Rows from block 5, named by matrix and row number. Rows with one number belong to one attention dimension. Each number is 500 + 25 x the weight over its row's rms, rounded and kept within 0 to 999. All counts start at 0. Numbers have three digits each. After the name is the row's rms in percent of the matrix's.
# v: window attention query, key and value (stacked) (model.blocks.5.attn.qkv.weight, 192x96, the v third), inputs 0-95
# proj: window attention output (model.blocks.5.attn.proj.weight, 96x64, transposed), outputs 0-95
v.0 099:525450473520568516505456515500509487516493521544496510484475494455529489532453515476476495487489521487516505494460490521521476523508510519486473514526479508549490540541420445471503477501505511505465512464451506487513483513500473529457500506499503541495493491502496508489528496511507511498
v.1 095:470465517507495492523532564487521463525548532489488498482471517530493523555466499492517512525460504486510485519492551485523495480507508481487514513510522467452455520487488508531465504512523538514563517519462504467493461496508472506481491541521524498483491497543458493490540493513509499493
v.2 098:498472498500519529485523517506495471446499484507500478557493525499528499457490497497508514480546484525490516486486516537474466479472508450495471473471519508537565511478521447507465505469490517498521465510467529448516517495470507517498504535507496470523496496535487490551524493492551485478
v.3 099:483480518441536515496548474516464500516472521542468490475502527527465486471460493520510451493492523503478522532508495522550470484518497479537506501485476510487468512508473478460515513506535532518525462532523545461465497469472493518502504527496526529499479518477494450510466524504502483519
v.4 101:501542446503470469530512484486507468508478499508520502498551504488509477548467452492495514512474518508474515545533450494510537486501498553503502513511511489510515485490477489516537498481470548465489497475513548510528539486502514499517538520507505504483519522526433520517471487532478541524
v.5 093:478552502482480492460539478481499446528456536508511449517488533464518492516520470489507501496491520522541485488472519505495489477523516487472520481495479491535503530528494455491460478470468512539525522486505526525498541515515523473484470500537458545478480503521475465496465523476478492490
v.6 106:489452477460524490529499505505485507466508492508470538474536478525478503486510469523511500494499494496484502516509464527477523470477489557519511557533466528485521483482494515499488489505540518514449516530456499493467493481470511526530493493479503513487550488481550462468489480511492532568
v.7 119:457537490557515541498537510519501538507507489463483515511483467481502493480539571495518465496501473493492486518484502514521534509472483496498477467466529529532508487491499521493466508498517502471508484527486511483486530528524551512499448529501494537516471501507551522510475446512523540523
v.8 095:557502514500554491472506478507489471507482488494492502486500480536491531538488506473504519554478529521457500511492517504520460520501490473491541491526491473499472494511504523518438491524506480462535500488501479516476513556537485542556499500496506470528517512555513485510536518520521460471
v.9 098:500474505455488546565539496520523501481518496478484524487466497491515497493506508509511509490461522464464503506480509535494484486535505484517514500430495484513428467478526502525466491459505528503536476521527484544519477529530493537479532494466498469489482523517496548498512490503523475481
v.10 082:507509505539533471460466438538475542503457475456496534481527505529445480534475491493534515526488529515476491535515503528494491489483482539475506519501521460483472521496467511538488518477517465512539483497498524488494488477499519505496556497525536499493502489506473534478484532505497538477
v.11 096:541472515494522502473501522543436514561509524529477514471498482500511522495492482470507506535489491477477487532511536514508503500513541490526458504551498490521499541527463470494481491488528470481460462542478470487478525516458487509491472482503488528526527473512447486522516460498516490496
v.12 104:470473494490472499558463466461505523493564503468520503487507489509484490463500496503479457497490540549446544489528519494479520482512508496493524533484487544487482489507505507493493491476501530461505507502522430549505504514514524504496485482533485479490528521459507494522518548474521488466
v.13 108:483458486524579531506499514527498478508515474475510535489465495515516484472497516461514509513543523480532472521519537513484463497490484522531494507523527476534515514501487536519545503478555466474529523472493516496480500535482515495519559512499529487489504459457541483511524526520511496509
v.14 097:564486496524492497518468525500504487485522497449489482470462529492504539483494497491418542522492463487514507481497517444491512502527540505544478512497473508468471482531465468523496503548489499489491516572520484484475485513508480510516521496498499480506488485501527549510486473504502500532
v.15 090:435526489541528499462525479507522484513449476560506524511463495503508503482469495502543498506509476500495498454510472504474533493495522525497485507555537503539520527459483515465530474485530466493514520498503519504515501532493524500509493470499528484486510481499480475536548514475480543454
v.16 107:503506519452508469530548485499523547505517489519526536484493541489514503540519495477538545464500493503460489487529521527472557472505521533488509477535464542504524474493511516482508497513478447500509529459525477509500469530501452512496459504476477481503540504486494516500545505509488475481
v.17 116:542499484505534518523496488554511532524506512493507489479458499485560506502511449498482475432499484507514520540529503447494475517498517504502513480487535540527466505512496475545497465497464515491542535455513490472517468495456491516484508518512536474506502515477496495499511552484503539493
v.18 089:528496482533489544494466531497531529486502521498529485494518481489543539523485497499479522441485475486480526524467462477544508542510528518483499492492510518500460508534477495518445499502434516471526527507491529478520533471512526508468509511509511479521508492507522518453460526546470500508
v.19 099:527490515475513486520536472450542535502486493529493487543525471533478512493528488519494504504477497511535515499474516483506513549528540508504497504491473445512501489464471525464531477473521506528470503481463508549492465452487491480477484493511486437510472516469476488486495490543458531506
v.20 099:497511567447482498483463465506491492472497504462483522511468524468501494465467511472532519498498511486476506521543524504485514495470492498466488529448468442515531500517507494508501531498513492540488477458508502477510499503529539533464479477491525491444489528528532487487513534470514474530
v.21 099:532474490469411480482527470529501511525501510504486496457468483471490534538485486531488501483490490514490488504514492514541498501468473471539519501474508493493488472495507492541480461551518500525526493533515513485544492483491492503469496496470557514499517509578486508519498487460531510507
v.22 094:485541535513479494471517485483480487538477506509488453490499495479552485516503515461469493495565508471537461472490519503485476521493444503530536484522533458487514503439506522492483489494501483462504519489479465543533507481518512453509508512513473490492538497540459487495479508486496460498
v.23 104:498508494511522521532515517519478485494458499461522454492495445539563492506531443536506524487512515449522463519476527496546507511553499491503530508491491500509464527541508471489478453514479481498493498489509507468470485466516495488484516487526498509513516504485474530461506470512498527555
v.24 100:506527520484491468484506461457530478481485522484459494512508485464560557482484496535493507505534512495503512448500514509494523493478506474523512513488477517483511525505527503504503466508498499454493507510547458470487492478444471532506490509511514497540501495512518468456547505562509470547
v.25 099:556510513493480522467498516483462514514471530545478507482550495492521492516534485479532516502501487482525529529511554524473511494519512489517468475548510472484530525533545510519463501480512483507517493481500469483525494501521490537508514511526492432503481520546458520521491510490511457450
v.26 099:470490457533465523501495509516533537497480474451507500515486459509500489531515489494506519498517505527443453520498517517528525519510506499468480514447475527498507489502484539485496491488520459509569480511458490476468490500499513508461506537535516504512474538502514507526516527431492518459
v.27 102:460473487464518515517497531503493500516493467460473531472518472492481504483460468481492484528490513503493505478495518494515488485529499468532510522556525464489498581534505506498486530491483482514508513538500509491483545477490537584509492482543541551508486493526497522487493488472504484507
v.28 095:499508512539519501473500515508516451521466471529539475520508502519542503499484521445501483486474484475549478514481527475485443533537511494521458480515555454518540519476488472486501542479544502512531522495474518468489509502509506485526484503518496512500500517498512544557490512479512535496
v.29 109:505534513485505488505497507483484532491459494508480510544485504471447510467505497508495488522522523547510527538543509479510450514474464490548490545545497502521504534482503498496482539527465521499501478512475507467517567501492522487524516509541457477491477484506450501526490483462547512508
v.30 099:499526507505519511506487504498483481523469526524534496462474474531469496493459495530468537492497566468505491483525481490464524510522489562487514495531508510477516489508544505531511490463467485538509517465519487521492479473509438479528459514466544523462500540511529498501492490510538471513
v.31 112:495433506506511534461543496470522487486512515494468477508488518512445472514473509493484523527514489456451506480473546500489478494514465478494476539509493513514477513480457508449513511513542483470548491517473489527464482501527537500465534502528511534475502486513509488460523508534479494485
v.32 104:503484500481546533508474506483585495461488535498499549487500504539533477514480507494481542524546482464510486521501492536488550549523502520548495489510507503484509518508509512472474546495530522555471504463466502531530513491520516495479519510484511507479481524494488477495458508486490520495
v.33 102:533516530493552500504513467495504528543477484513520469453500502457499481515481489548527481435469498485462491527461519502473440474480519531510514502537510511508533490484482470498471523482511475504531541489486503493508527518529500494508504471492532473512500525484474513465491572503514519507
v.34 097:464480475476508513457479486525485532520501536491511490503526503517551517480535495455535521520506435486473465528514472515506522471514488513497492491519537520484540503563513459506486471541521488480522474461530499469517490463509530484500498560505512472526518474482519477484465503508484494509
v.35 101:468496531533553499489518526475488480473465529496522472503492509509478471532492516531468454491474501440455526526507506488484494491510479514466498524513543522518485531531482488542484536499494474500492468529507477525495508526559484514534533482530496505478458498512479479451518474545510515484
v.36 107:512493481510463488527515486489486524495485529538518494501546509489535539485546513498511470500482511519487513456500501453494534498483520531482490487528480506500522432542508498536523481504472526498509537518516533459547496450570480483473506505488461458492514506490514508516490472469476474517
v.37 087:552520522444523486561494483502476511467510476496509534486519494477514475488510485501481502559519501478534553494497493500505503506476472473470507513531533489512452489505520456524471550527483511469458473508545510512493508493511523467507523480473489508513525510491478549495526466487519518547
v.38 093:544495504495489525488484510527512540536507514519480485537496477467506474497540462434512536483532481490491524490509509520482512483513519467450486489489528541506452477520491470509491533503487490435456491446518521518482448521481501508505495500527482510489466538531489527496504529498489484459
v.39 092:515525499459507520510502472513511547547508470507502487516472469530497503452509525516455526516478464507517507493511491510519487491511513499499482543499483536522527528478507455511525437491492506505482459483481478517507498571521513527496537523510531539535455496510538469498528457484491521472
v.40 103:503481472479421490498473491522514518442516474533502519508524501499505525511544478491490479482498490512472521483501493464487543525477493507448518497489521513485486512496482481487512518556447506480475472501520502539520489528531493478498470483475477493519497592509502495489503517477460512464
v.41 090:484532539495481505483508476452483500473497511508484509508471504524497537522504554503528457545511516496472516505496522491541473520466505472558527505479502517520466475502513476498458485482464507490489466539488497461538554542530507505460498516482466470500501469461495537531501484494525536505
v.42 106:486469534530530502515524500523504512455504480470517506492438498543514497539518503474497513496549515462533503526528587459494513503487474477477515488476519512505503508483464503494458522535524517517513453530521489516461493501510507456512502486450497518489531518504514491519530478475531512488
v.43 098:496491497554492496505517529446518505493519478546490522500504531509497519496470502460438481523483471506517505502480492435471529501483495531487492483476510537486540500492526486489520485481506512502546487491518457494540468505473512513533479571487474500513479519486502489493508444476466469460
v.44 105:425497466472465486521503532474511494485497464526541536482474475471486496531445524501478495477505498472519529490512449483519517541489513510486516490514530483487506519481500501505484468521517524462520486497485469492482527487447488482538432486460498539496520551517511491501498505484484521518
v.45 101:533528486483475520498536508471464531503513527481463521568522517537531457530495487569457492509508498456521508480496496453525507528531522510506494479508505513483526511466492520494537505522487494500511519483495457476513518518448492508504498453496492510487474475550486452489516501530486505519
v.46 097:471486506507486500523515516538477530525524478515500483497480506509542512503478482487468476464509533549507514530518580535520492505479497505486526568498425479507478493465484486489531489511493478501488472489474503479485474474506534509488496513473521512533499496456450488524480553483492500477
v.47 098:486517495497496484485524482509502499511525506483473537509557469514493479525566508461550474528518468534499497507503532473505511486474442469482495489452483490471505484496470549511512496460531545495520493494471487514497517474511484488487559507436494509516485461526534467504506511483497523503
v.48 109:502484531481529499506511484488516510447496502516493516502503503491473491490509536528466512533470480560491513534516478483488502496503514533530466502558500485485519490483568535466497497459450506560463498506501487508485475513506475532526522493535531478505539548446523504501509522524509491473
v.49 087:519501501489539549512518490492480506494507528500462478508457474482520498519528515497515517538517487486494480525527547472527457496505519525487490512497474481513508510523515511501543518487504492518506534529538507481532505521543529495490560503468469564491521450479509454512521530524505443458
v.50 085:483503457523507516477510468505525468526557499492501499520449479506507468488510538485502517482504464499485498494509503503530467544457517471466466462494464498487505448504513463527491482453529543523521509497461482470495467531459496488525472512521462522505473485486481469520527524492476515463
v.51 101:548484507450473526485495483498473511495475528489499501525472507479456485536528520518531527484492469500513498518549530472507499544476511483480486441518549475535496523498482471515514466504440515471504492506464490530454530486474483495487529463512482526485528537541495520494494524485510482524
v.52 093:531502523507539527533484500497478496474465486495483518525484506536527530540519483510485499508483480551453512502474470504464518504476463482468526487471515523511479494521535560496472487487527494486509524500513463464529492547498496484517460470521454469500528478527507452473518469484457472504
v.53 093:477544501513503465539489478470557482563523483513513481492514518478474483511481534534520484517497532510489481516509453486504530484511514468484521533524502510474508512532473534525526506466469557462527503497460505456505490505509493517506478468527538526550492476475502507467514527473477507480
v.54 109:517536516533506489511529486536531508498515502485488482492513466501540516513500477499532502511540505520488431480495426455511521500484478482467517486498489479494529473535490527474447508540516515538501548483478515473536442448509506494476477460492517529518506503494514489492517506503521484471
v.55 097:506468558499533543528475499447493506545518522507489539477498495508433487501500527537507478518507507465496488506529545515498524485490518437528527506477516492500516502549500527533535519473496478479501471484493470494505525526504482534477541474467482504493493466505539526488491478492475469525
v.56 101:539467487532485513534496517498514510536497502499522528511511544459546494519517507483448529508498577512490481534477545449515507480509510540503481535474454481525513470447532526489496472514499499514500516487521505473501481529501475475473511486551491503528473509487468533503495476515491493525
v.57 123:502474522503534472486544489493504473513559461480483521494521496520492478495491532473504483539465527509495513452489512564539479505529500442496466479496460525487503503478553523497469503483533482531535491465480497515535498481502494512517509499494526505503516510466516518529510483492550487439
v.58 113:442505488478507492474513478531519499531488483470531516492471504501484495508473507492502494507495510530514473505471528499487510497494512470526433513478520538472459523468465540500510554505466513506533477525528469486509501482481488509496508515491538513540446454564525525519521481464515462483
v.59 091:539510509476530446530470502449472489530524528493463495522497533514490504503522523492468480537447481479490499496494534504505499506507505473451512511548510490520539519493505527535518491533510495513492542446493478501502503487541501436539459516491487489512541539514520506522521502492497500543
v.60 092:494499523485494475530512478487513518514486513517487454550469539512512468534494481512491493479459534481490494502529533563520465497547528450508511515518510550518480479489523490477509516540431487501497479472515490503453503545537490493493548498495506510479516525486506477507528517521478462494
v.61 107:489496530485514489498480485469521480491475516481482411509476477473505517531498485487487518490550498499512521503492536473454507469507515513488483534474494508502521534536507486511475508480489465479474499465465490497496503499468472453496548455510537494462491496521500424514519547510476484520
v.62 102:497455489474492521487481513476519489500509481466491483507460532486490514497514499489506530485501485501482540534507488460484497473526503489509502512495511496474486574531447504526532520529486539459439527497497522540471517491455448468464534501496486556526510491507502473518520489547510511505
v.63 092:503454508511522539547507483489499449482492488527498522486473508468517513471503484497502525481497504514480511488526476461486568494474499510514466527501478492486528477480499535495478520492466504491459511493549523463531514499499507449525528456481478531541489535471510514510491480557464467535
proj.0 105:486520505425452459495523518504521506466489451452504508489497482514473508459497506534519466477509492517463479479517520469487502507497449478519520487460512478446481461490538521514504525483500475510518463532540484495484489485533522459534487502523483453480461501504509490516474502491480499490
proj.1 108:510530478497521516478446511523482512509466477524516490531522495496541489495537507545508534532525541555516517514495489514490508483512532532508495489509490522520526508541534501477540490520482517527470492520526478543532553493523535521543542484461487531519532531475529502502471523495494538503
proj.2 097:485513526509510480481506478486507519532480535508495524477491526490474528546503516520502464525442525503519462526518507502499527526525487528490538526538497490439458473505491531506507489509489509509502544521527478548460493527508539450496501486475495539500509511476540526436475492535484512513
proj.3 101:482507481549478513499482528466527510504492473433498492525505517471519514538555471481520527499503495498529486496527481483497518514447531539465466513496533492523520487480526499516515463477490489452495515466502442549530501517536470525502488488515496492498522471542514538481535497518512477524
proj.4 096:488447570500536520467495490497478506470514494497480514508470518519504521457523531510495505470526461504507448443459540483475500494523514445516488493499512541501492513499505501483473514507494452491492472510479482476448457526467480524442478500475507483489507519488513477518532498501524482497
proj.5 099:521427496505542504517452523493524522465538469493482541480522460536468515498499511476485483462488487520445497499512457472501504511467473534498481490506516492477491449482507539482528524526531493494475497494469478497478492524482502495527544484477530468493492503485525531476480461514513543488
proj.6 104:499528524542495493472478516498521502532494507483476449526488511522502489519533513459479511483490551476515516505504498493554509517498510469487455464481540466540494501508531470534512519515456487483571503493547498501513530532498510499455502499534500467526491481492447519513496531493520460477
proj.7 105:526459529471483463512481510473458499503508519550513466494493560505481531494467453497500508525478477489525523516520465496495469502492539519495517531542463454480508525495514474514503497492492500526531517450491480528513479473484457492522547451482498477522518497480484474499535480494469464470
proj.8 093:465514457505471484494493502477529506494525506518517498543504514472509474469489489518491497486495471524512499525478505495477510521510517542500504495464535530477531503482482508461562506491499522524442475516492523476535480458484507446470494505501474524464479522438498527482498490474453561533
proj.9 103:514497444539525461406505497473465488520493477502499464544512505496473513477492484520503470512465500504516512514509477469489518511488501493490494502544486502503540552488462461459507520530491455492474503477486495483499509461499482460501467486530505550527502471485494478503500522497453484509
proj.10 085:464488485501515526552512518486499454542553492530515487525466508513533521480539522495502502491494496506495520460502543504506547499533507504538491505470499545492546481521518492453518515501517562498519483513510465518526502562503502547505478531504519463513494525506510501516504483459484458514
proj.11 092:481521497528481486490479510465556478461497454440520478535480508496498519504522499506512472475500512520506501455465476508509505527501495506497505508458504514502490480488495560480512512482488534520551520459510532509499485480540510497509526499504513458477494562502570517483509565489508486501
proj.12 103:539532521509527509449530530529491478526471482488502490524505550483499506516470497486518536538561506465545467542499485490525538511508449472493473473495519476516537489473480474508503495499507466523520489487470555466482497470486487490525494532475489528500499473530492537506475485520478502535
proj.13 105:502541517444434511500498514509518503471473532519472485534514508537497520527516490506489490512462461511491542516478537514541526514516539461477530496478474514464525515531517460516491513511462559512476483500523490495548493492522469509486434504507480485488501508507486515469490469495526508479
proj.14 101:477519482452492506474516515491494483510506483550515505495506460480500486487497519497577461499498533529487482528463482524514475494459491482467508470516487457514498514482518533483501506469517499520522478448462521523534518438497486462469479502487476510506524502502464443495509507488455484466
proj.15 098:535457491481485486528454502543475489483524494489500480493515478483468501486514531488451511500496504468481495528528510507510464483508464474483521501448484522428495481528510497496478499510486525494462488509472473506461482483473507517515529496479495518512447518500523533470440470530548469534
proj.16 101:510495485558503521485451499519497457492496511473505467526484422491476503458493515514442480547512481476551508507477454494513487526486474469509525536455544493491483494500499490527491511525541535487480498521503523492489525482511541487498512481538510490511464487508482462513465519506520513513
proj.17 113:456511508475488531516507486484507472478486484559485508523538518514412525480488514504527520543488524481527453473499493532526540487473503515523487499497465494474532506499491538500500490476520506501450498526486509541498515523529503507495482504495466522458497448528479500504490434513491485517
proj.18 091:499524494473527458548562501510495518532525484509477539491492524487467471489489499512529494532514521553519502481520528497456476501502492512541505528520495511557529506513539527509537500525566501540480478530514502545478494499514478473493506523503473531518473515505488483549528475493506510473
proj.19 099:491495479524475523456481510548473483514518495488501523467489493464525470512457492473509485484484524464474509523516475519503502480498470513525529496533511573516471516523521470505469507510442499461523491559506506478540498532490480512503526508501508544496528511528537509520504525443527471514
proj.20 100:498495469551518534506546513529485513518533486565492486510528475543473486516557481502529497506506493510535528502488467499520537517547523490532479494549498532460474469478465490503517479513456465473500480518518471516511506501467473460519493505483471495536494462476526499499476491527477491502
proj.21 099:459508489554562525537461500473480502438516492528542488530524488507508478456513499512508510498481524510524489518503475470454481472547519536469479477509468492508495510474481495491505516463473488503482500465473457510454513475505524481507507483499489494484493487441481480490520512521462465481
proj.22 088:513465477501499493486494475507523481458506500503501567496528484515493495482441490488517528470439484513468495493494506502479496453524503492475500466500473564492471495531500481506500507521500528528516494502478532460465507520476517513478521496506521511475481527456492507503544488511517585457
proj.23 107:494501491516498459480476495464504509530538508534478514490490557473446511494453541479511475492499456554470499464517487508472497479437529522504467467520492524502529494494511521517512520494522536516510499514506526520541526527490508500531511497502543504530523519521542494536479517499497503441
proj.24 098:488495490566508527515496500534490535493523489526524513490475488494442453524532513475494483483478455519503495544522518477524473511511505525514482498503524507502508516504471517552494506511505496530526511488466541575530517507515550482475503488508484508474529485476510528529477498461507558469
proj.25 095:437500488509490455482496474546528485488533472451517475505450509520496526473474491555489500499508509533495476482496472517521518508494503546495524511443491559537494490493464518472532519516486542489480494526502518489498516524484506481474475468470508495494532496496545482473512530499480507552
proj.26 092:502537492476517484522530507505431439529553498501511482520502520471515487504500505489486500510498476472518518505499505494443467477492500484516540494534495472482517509492521480485518476514481525466449498480536493530521494484506456473566479475456505498507526467502490493482471457551492468487
proj.27 103:508543512537493471479483475519493488488497497514519473501488536516536480538527534526529538486548522499494508511519486506479450511449508500478491464463472535485509450480502521486513487505523491474492481465503472484503468503520469415493484525471487449503491514491528524498471506548512517487
proj.28 088:481488516428475494484487484525500520451532534508503516482488486508477506506499502538490517516499518506452512495512488514501544471486499515465556514482467522439445495549493535500491471501488510512458491524489483512514475487480501493504529502450493483482484503543500447448508477511534505476
proj.29 103:477461525498484502514507455512505473511544507516504504463535523531552505553506510463512491486506480464470461474486510550538544475526523527460516467480489493489482453494506493495512496451529500470515494491518521521490438528489506502488511494465550504466507507505539506477476508501468495514
proj.30 096:471509499534487507491533479470527514484515490499495502525541501480513507502580500490518512472473465513507493495501506541545474479472479458517506498462509480529527528464469500506481498527512511478442498529495517479534529508456517555453541514530503491518521471478472493469509481486484541495
proj.31 115:522510456473504468506480536554465502513482486490512506461508468456541465478505498492530503446467494564513474503524465472512509485466507503495494453501487466469524477520570462528491501499477512506494496474510470487515509501484504496531478488467493475532467481467501491547497491470492505495
proj.32 106:517532505508456481478524503514443498546510487524494491516532482495501489481508490544530495486483515535490536520516491496533439455487525507457526509491485521539505500518520535514525461517483467455493489571535512477494482505517513514494482477519471518549501483531523483506556478507505501518
proj.33 107:465499511516496484510487505493481511456540520498495548523505512524476505469488502469455521566515501516505485477565492491503563517494490490510485471468507510465475484518509530537527475503508547508449476501503480490487483475447515505503500505517458503488459483517518473558540491494498475498
proj.34 102:505510507514478502553529511490488458485463472507489503476472520473428482475512478517468491482510512512539552474458515495533478527474527505486493490464466498551492458468515543494494515494497513514450518506520488521474514516523481517469496429492477490510507484519501507531509527526484469481
proj.35 102:545452475461462490486473491511497519515524500501477484478514512466487514446495493510522518508529477553538475461497501496505491487474499480521496486510515466497498505493547519448512477497511512508483513453489528482516505470430533509493480509498501499516509512463521495578510511454468518536
proj.36 102:490517528489529525468485506533500494484493496464512479496445474495464502502460471493514506499495518484511503535502481540500502492543471480540505509498530500557470531471472491487460509510544472523518470525495478555460521513456501502486503490488535521510501551519484464535481526566484490481
proj.37 088:488506504553500507460503468472496523512456529512497505500451510491497496492499503552516498448523491530488433458488488519479511469502492539526496503480478491508541512491473516527507486433503518533528514524484479466498483512505491517467477514558531494489456514504502468495484531493477457466
proj.38 094:492446471487532506518522476492507511493461463456504491455462508482481503469474511581474448509494501492513456481478477522520506503474479526545494498469483476494564509489503533492485491484509507519547519540503496470513522508499490500504483475525502459529512480499510462498492452497507477523
proj.39 085:507485482523470516498494488499500456447479501530503505493572536483492516552534474493534478480516537474493481506477502533502516499475494496510546503539490478478486459515487520470475541523530496496514525510518519483499498471487518479519460496491482469481555527510451568499495521524502487533
proj.40 103:538508500530562512490531497516511508553483559511513485489507479468489502486449504528514505499536516488496501518502472530492474458535501507545487494501496490505507495491521531485516493476511458518512567533492497489465482510501500490531527507549527529479485442516507507520531483529531519558
proj.41 092:508491473515519466499460499533501498530536501506520508527520477491516478493512481475509525497484463522497500482505480500491513493527525553462469509527498486500491505488477497482533498492552516528537467468468496579474442473504502490522520485502508570482503529524494481500489516471458438488
proj.42 108:544518475472515511476472515469505475545494522520490479531526503470497515492493488531524506514428502552487520464475432531511521473509524506506518470518464478469464483496528506513519469475471520492486539483468515493541501522508525535517499513524510501534471494482485496432484515498486507501
proj.43 100:491485475468494507478457459558494469483512504510524494494519490501505478484517500531529531494481512473501499492494505527491461510488509468512542512534499454487464500512492509508464496528513481519429507507486532532444516521503511507434528440488513479509502455515494498497487542487511553526
proj.44 101:546528515535540503493500473518524503496518528488477477543519540506533499529551465518501552521524492518493470494516529508473480455488486511505528526515498531486483516513517507553528517476482479544477511505497519506489471511544529553477542538521503498522493446475487516469503493498538509509
proj.45 097:481473471537505451498469475515542453459483490532492483445489486484495514498513543442528510493494500524516455516501502509468503476450460493521533514530533482507458516538488521510499493469483482479492502551497539508486476501523521511480489521479501497505517523462505519507500488477559491470
proj.46 101:518533491478526532486499502487525466477472503484533524542509499472505506516495521498529486535514478445482481508481439483467561468534508488525480465487543508472510495563502483512498500479491533489545525525540497540517500524518446503520493483522493516493507518530528517496500511504519537540
proj.47 098:498475505492501527496458498477515487492483497513515495540445534518518519508486504523458537483471541481472507489467479531503527502552570529500508515543497529516504500499512482460513512530472480511496513523519516489542456568497523502495458486524506479489476536444495531505485478505510486508
proj.48 114:488519485500467529480478481541491475573509532506496469482539486506487516508497501475519491449518525435506490477502517518533471481494471489469515531445511522528474529491461495509521499536539503467527506489496498506537511469472525487502489515467470522500479452534487511469475492491479495542
proj.49 091:513505455498481490454493530490536486511491456466541492499527525520482512463481463506487459468460515490513546455467476522482525499483501473489506492504528506503483487494461480468456519516529532457488478455494513495496484485487463491509462512523515452482515537531481546481506481491474542514
proj.50 088:518481509474482503518497556500495532458453471502528489510557513502522498537504457492483499511476524492502480506485496506488557488527541519513525534507533511477503528480518548462486499529487505470471476480518551536521508450513494506537530505522522478485545473508519520489475476478530477523
proj.51 103:455487505523531487506503513496528493493494491508503485490519496528524532484484473482483498508516522507495502444461458511494533431481474549489513539494481548472473493478506539493492547498542494516501501480509505483558477547516533486520469562503510475492455486464507474488496481495501512465
proj.52 090:508517461516458455500513491478502517536510495512489490485525527484481486454499522485496516500497477456556494502526497487493478511526522527508535514520504473514534535490468467461507514508495488493457493497521554535486533468513479477477535522507559539475454520470507537507461525496522513458
proj.53 094:524487527492494545478485502469440509450488507478516536516490536537523471545492486483483548500548487463491523453522554488497488531484520507527484491483529507520497475501521474485507479524537469540527502500522516531503515502487550530507511538483471472483493522504486515533494486534541511505
proj.54 115:486487484500482505495481497423450494516502492509527542492488521495458474496468506487457503492441493476501536500501532532471438520533500506517487483474502491507468493472493476535514446472460465472502469547526489479470522485465479483531510508501457500493493501486475509506505485511455494497
proj.55 098:473513466485460459473505519515471503447486470457497477528475522495563476497516473483502523527489468531522519471495469519522483521514494530485489490529481485532458517467531455489470502528517539518536494505510508490490483507502508484467457486526504468520513525449521462500479544497513484473
proj.56 109:477531510466499502499497480517489466474500518502485506520488442535466505478452536502532468473504427457472501499506476514490515521521486485525501487540493496466487528535450458527523533507497476502526447507490505521505538479525497525520485504464516496473536505545512470506503526517487532474
proj.57 118:502532473496457507496479504511475523491468533515558468511497549485516521539498496526518527499515495517516507571481523441463539523487498521489544544492547481520520490514470453524531493469518523491491514552524484496504511513506516503530501498471494504522477503532511496493511522477467491540
proj.58 098:525516475496490549515492517476465462459497486519492478505480514486515529514502486528482513520503499486491522486518466468496459500501509508450558486508460466476500468533506470491520473498538447496444551483482504519501512482488526472510486513473462497499515556452479464455483490520478507496
proj.59 096:481502511520472538492531508535540513500499471518523480479512492491508487469520477522517544481569510517542501517467481489491545477505479527528500498477508511489461475518487474507484509468474499491515470545513531483516500523450488562507543494513535482435517476486494480493492505466512525456
proj.60 090:505468482504511534493510502520523505492515511483523498471517500490467530475504542512478484512555433545514525473479458429482532493458490558489472500489548481504503510518482491502512497499562511468506531514492490505515499461480527505535466515488495519478487513479490519495493500518562520499
proj.61 109:502478495494494523509548506518490499503523499516489589481521549522470481491511507508510476514472470537493461495513486518542509496517478510504514461543542501492480467461509505504526526533514555506522468527515526497508474490487536511517467553507474519512509489475512557503486456519518516477
proj.62 103:497526551498518501504528538488485514518477510474497492490505491501501481535525508528504469500528502511492472463489534536550500534502498495503492484502493496489481462474566470488472509480502496518542476466499487472512450502568559517536484526541505461480534493479511520507512480494491558478
proj.63 094:514507509507481503485515515481471546500477510486502469497491503498441506516503500488524437486473447442511475515493478514491465505533478486519528492504514487516453532492479448553514501489542483492508468477455486535456496498478470515478480527504527463480510474552523483491479507481520522476